config = dict(
    widths=[96, 192, 192],
    batch_size=128,
    lr_schedule='cosine',
)
Rows from block 7 of a small spectrogram enhancement model, named by matrix and row number. Rows with one number belong to one channel. Each number is 128 + 24 x the weight over its row's rms, rounded and kept within 0 to 255. All counts start at 0. Numbers have three digits each.
After each channel's rows are labels from the 100 clips, of 14976, where the channel reaches its highest value: "lies over" is the class under the peak. Only what is clearly more common there than usual is listed. The data: two synthetic voices taking turns or overlapping, over music, noise or silence. In brackets: how many of the 100.
# convs1: first pointwise conv (model.mid.0.convs.1.weight, 192x192x1x1), inputs 0-63
# convs3: second pointwise conv (model.mid.0.convs.3.weight, 192x192x1x1, transposed), outputs 0-63

convs1.71:108126159094118181123131106131080144121166144150125080145162137094113129117124181126139127193097148132157096138140076077123143154123163117067130115125146112101128162110079090142136118125110105
convs3.71:172124169118137151118137089147118128116136123141123174111105111086136132123143131101142115150122123132111126149130111141100126126132134128101113102132146174176102115118000131129138128199096119
lies over: low voice (42)

convs1.165:125128182149150140160130094121130116098115142106133139157105111131180123136123119142089150157076111133108133131118168123135151126127106151101155154130139120134102159110085177068111157186093125
convs3.165:149121145162119155130104137131138171140125131119160099120144134155152181147131108150127152155126109115160131118119162110115146140078110125121126119099138101162132072071154120131133115165150104
lies over: child-like voice (52)

convs1.30:130135166160135113114170114109146128127172123124110103127123164115095121162141099118145111134132107135196119126123083117109132121125101070141088125128122104181127107148145098168132110125141051
convs3.30:165105135137133145131139102098122138101137153157132159141113107087107144124142131142134120155134120096142147166125099129125135129093151108117143108105134128142131105094000115129154143106116119
lies over: deep voice (59)

convs1.153:154125148090172163063144145130066107140152169172132122142170102134129118155125167102152104157090116106153133131140186105123134119134144132118134087113152125079098115145094130146130152067128095
convs3.153:145088150101080195128137131137117136134134117175145173105114113080154134119138148107139114105110115136118113126153097123121129133125117147069142085132099159127121130113048129134130143147159134
lies over: low voice (50); deep voice (34)

convs1.185:147125143142116108171124111166133093103117147133146110121108110204140148135129111105148127149113089112075165124173124130113149146163162114160094145160145155115143120151164129117121115106087155
convs3.185:113156129116156108110122121130130133139098111116173103165117100148142164104167099091093139153109140157150106098089119122128166087133126114098140163130149095071142130118144106086117174155171121
lies over: no speech (76)

convs1.32:155093111142114165113134124062160113095150136093115124161126094102116132113132163122154132111082089098101133125151107155118097128175156116146143170136121136118121111107128133121105122133115170
convs3.32:104156126182130135131140153115125142112134108126138129111143131146081126153100131175099111112114142176188128114084106094116062135125116122153121118114079148131125134131091117129144156133113101
lies over: deep voice (34)

convs1.156:159126156117106096080124134131175099113132093133161117096120144157133127156132134096161097130117095123119140096122109157135131139150179123099149136128138103115126116147143119144150119125124166
convs3.156:117136159124168126088113142129153096118099122109174141163133143136130145091144110122121161134121147144142112116076107144099134074113150106065130145147133070106106127100074125072144211166134126
lies over: child-like voice (44)

convs1.110:152147132145159128110129103118162134125183165149149108110123117125108146141122111092144088150121169108112134111135123113166122138154156122120105121112152131116162123116123084118099118120119136
convs3.110:131150145116150152141137100110131142105134137140106143108134138114076103150092131154136095146131118093152125147152124128107080187141121158181125117117105187166117128151149153166127103084072138
lies over: child-like voice (43)

convs1.6:110086158088135172131123148132141107173150116152168133162141132115149138157135129117150130154143122091115161136148106136133087122148103133144090096113135093106134121086137138151130136125123109
convs3.6:104142128125116089120141141152131065123093145121112131145125134144112110118112091115142137139132155156127121141055079142095103095150137105077127116140120076110113142104106102101146160158164124
lies over: no speech (81)

convs1.155:168122113134165114105112108111113153148070118131114080132125162162100183122114104108096093132107107144128143109099131131141103086147124129120122094137151133136107107115073178074171138115146137
convs3.155:129131115164128104117134153132111169132116104130127143139144143156104135135154110139114154136144150174131115113087116114146151108111125116114151114127105109117102125136119098097122130160121148
lies over: no speech (80)

convs1.43:121156146106140135141148084125112161121139189154109145099107145145106128154106140124086135135107114103136096143101143129163124095116097197086125135095153121155167152148112193124165119156128129
convs3.43:110128111113142127121146096097129095095110151121090112111124113114139075109104189158160103142116105099141139135148131162134097143132114119098130115095104120132145161143116145141116157118128132
lies over: child-like voice (33)

convs1.29:090116096112134139132160075132129159141113085130151108133144142131159106103108150115124125141163126096206144127102153126117139138121140149094162125140108114151108164112142159094146113092116138
convs3.29:108105177151099168135118142091155121097130161113145162110145133119148203113131133192155126113126103106122134106121146142141099120090133176157138136133167127123122100098184139115127112176093130
lies over: high voice (42)

convs1.159:137139126136094130139119175152104152126169165137127166102130156151104120125143137123116144130117155115143135096128154134145110113111137071156109122120137130105069105147133088128073067103105111
convs3.159:148168085148119101118132130089155122141120129116154157176103141120101141121145094077100167134130128139162094089123152104111113096137130130097115138145105119130130104110098127137150144128125148
lies over: low voice (36)

convs1.23:206143174110111141078124183143120106137115143132127086107151151110149127136146122127130154099133121149130161142089117145093130121148156119098140107144152118108143100164107128210115174096113090
convs3.23:115138137175101148156126151149152142113122125136159167110093095120134182135100157113153137133163142086137134151110142129131148110118130129181114119124106143128107151106155119150123143144216091
lies over: child-like voice (53)

convs1.86:129135141138127117135126154100090143190100113149139120068156098157099139095115127124127128173159071135156113107122124090101102118159101099120115135113149116138128124122103160110174142135155103
convs3.86:127122135108133148130126107087135160109133115130121116122142114111107116144120167147161122136113107089138130131163173123135144169106118167151130132106142178147149131148149159138124112113104151
lies over: no speech (80)

convs1.190:088113131090114147092155080149107133088117151089130150093097135133130139131107196130116107182187090126151147114115162113102126129120135123136127137115159111132103177115130184103158143151128159
convs3.190:159126089137170099145162083164108092129162121132130152114108111103120034142123154110107116126177150116099153154113100082123124136098171083109107123132094130131129147148093142142120132070136144
lies over: low voice (37)

convs1.147:141106124116197138155094119130133108112155137118204112141120130132201182119121148173121124068137122162109130102144129094151138127160196130163181151100129126141125147118148143138135088152122145
convs3.147:125090158101125111123120117131116083152114146132112081156141154190104109134156101175150132138109126175112106100112063118120101112137143118063126112101108120111108125136075124096150169117160104
lies over: no speech (68)

convs1.114:145106137120127090113116120135094115148118124143163145163144152203137140150102121100118124058124140081127132099087152086167109134135117156113125145082132143129151139133150135119152133082159129
convs3.114:145125101150157109127109129198123096134101117113142139165132111152165122127135095126148135127131134120129122141119097116089149067108122104129134133157117084120107117120087113111142152143139093
lies over: no speech (60)

convs1.1:132113128121118147108111163099121118161148158134165158125138176106125129095130094098124146153127144066125120119131136122149085156128114122120148115111135119117136115105156121140153100121120106
convs3.1:127124118130133099125149159166135090131099155119110124139117126140141127111131092116121142133123151133129126150077105135087107090139152097106144118155107097097115132095084100092148154156165106
lies over: no speech (91)

convs1.77:141135130148124107121111107106134131123074161128117073090123154122146159116127128102137084126126143132129131080150095103142126102172162086122128097110135103137110160132111118103157098143162148
convs3.77:125115113139121124132117143194140095136107124107117131134120138140154138110134076093107154114122154140116107115094076117103141077117126104113103120155111066107116134112104120104126151155165100
lies over: no speech (65)

convs1.128:151119097080138111115125130162157139136137090153157116103120122111129121109132113125109147130152163125148182115152149104175129130132146127123099170143150153113146124116137152131131122129142144
convs3.128:132094168124112146137135106141125107145144144135071099118148105130149083149110124201153110134110092121141115176123086148089145118099119100145138087142146148141109150121154127136122139116154104
lies over: no speech (67)

convs1.61:141072170149124172152135119135168154151129136063174079119141138114134121135089146114140118143100172152144109123119091123122155117153126116110083143101121142172174080069105129133134110131128112
convs3.61:132144126137127123130113102143112135120130141127140069156153115132132148135135149152162136163136117128091131103138123147131158155123121139137130123096151120158099170143137108106122069166129130
lies over: deep voice (43)

convs1.180:145111129081165135132126092117126121106138163144137100157157130105144146104145095109123101141092129121137140129175135085161143150131145096151163119098142109145130094125130135147134115124142141
convs3.180:106149103136178137132115122153099121122115104098132077118116123181140127118144124139113126145140140144121115099109095144084192120130136105136108150149150098087129111146183134127144146118179132
lies over: child-like voice (46)

convs1.75:088108157093073173109138092160118135120158084133169112118106130127153147125129141115116134110194100120127107124081158121123138122104141127138185139102127114146138129153148114081106162124146145
convs3.75:166149095107160099140161094162093096135148125120111113132101128108106054141115157062115120095153153131107127152115102123110126141121141098114115132143111124120130163165106148136110121080136171
lies over: low voice (45)

convs1.91:134110146140140155091122104113095112126107084126123134175113159160094094167157147169131169120110078102116143093132121130136098115121096147108124104100141125118125158096173145130135101111134122
convs3.91:115118124135115151130138098077143152109132114145126145136102141101101153148126186133141128140126100104129148119144154135158152152101140149111144095105137186145144130148167147134098121126153138
lies over: child-like voice (33)

convs1.72:128154129142083157115112131138141088111122120156140122138112149143141121144114162150143139087099141132115124115103119126170138109125128135109166150114111143122092136126156110134139115127124147
convs3.72:127156113124117118126120132125109146121159142148118123115129120127113153132113189098136097117119128126139150123164164139177162145131128172141138137095157143145123116151210146123115053066139147
lies over: child-like voice (40); high voice (33)

convs1.108:140114116137138146104117186146157155141132098142135135107111146119083107152138118114134114145122149122083120123186117110092180135096151097103130135127104175137122137130119074143135158176126137
convs3.108:149128105151117117146165112136139119129166146112124193103132127151122099119122166196163107125158103084113146144162142111141100158081147158151119122096109161115153121156090125119122137091125146
lies over: no speech (89)

convs1.162:138147162090177141119122115106145122124097116110129153160101137118103157178181111126152116132137121118082148083084098124144101125152137130167178139104131113118119150135151145165090138143150163
convs3.162:147150123142086143150139144106125168107129111132106144111115117107152151133102166136133112116129119102127147148186161157189132144125098170164130131123141155147120111140147119148106059087126153
lies over: child-like voice (42)

convs1.132:109090139124120122119175131138115120117119120116106132082133168142126123184121183115127130126125149144097126114163094144170161149133157107139083133085119098145101130109124120106137155149151113
convs3.132:145090097110149095122167082142126100152115122165093085131105126100103086164118152087097117121148158143117119145088118117111144136112145079078107099132106116128125156126098119154154136096155114
lies over: low voice (45); deep voice (34)

convs1.37:109117131181177149132115126124126100098089131127151156110113158145108105141123127128147172108121142125148147110144158115085141132129098111137107114135100117135126124108095093146135144136075153
convs3.37:146117138105128128127098131149135172136125128089162138154152106093155149123075129085111101101129132142126131109077115096115165129155116100099094124163142079115146149140170157135130135169173105
lies over: child-like voice (49)

convs1.62:130154115083124093056123141127105104103128087169131128161151123136128140156132126136112134115127148163149137101165154088104133124138158128152150096134135136131069135121145090165109138141090127
convs3.62:133130110154086157169155127152147106114126144161143204107116100074128143134121181097142115093143118085127181165144121089130102137133149121171122125166125140155117113110085122164123134137169106
lies over: low voice (43); deep voice (33)

convs1.27:138088140096121110134137140140128144119135110144126167173117098142081129094146204108145150110172146104133111160116177148120109136099130148190106139090154110124102110067088141160131111117090157
convs3.27:139115159137150157115141119132115129108159121175138149109121104102142161135128144123121124141148124093113146126114145086114140113117142093126117115118125117121144119106093118149135167165113116
lies over: low voice (38)

convs1.138:153087111160133121157134123131130101115084113128121182092095139126124102165102144138111114124108108178161145114117156138177088124117122129128128134106085131108066164131130190132120145108124115
convs3.138:098141142164130145117069171137129136109120168094154138120132117128158127123102080126145144150128112111141125128162153143132117115129137150158103104124128146120114104108073098132132106151127091
lies over: high voice (40)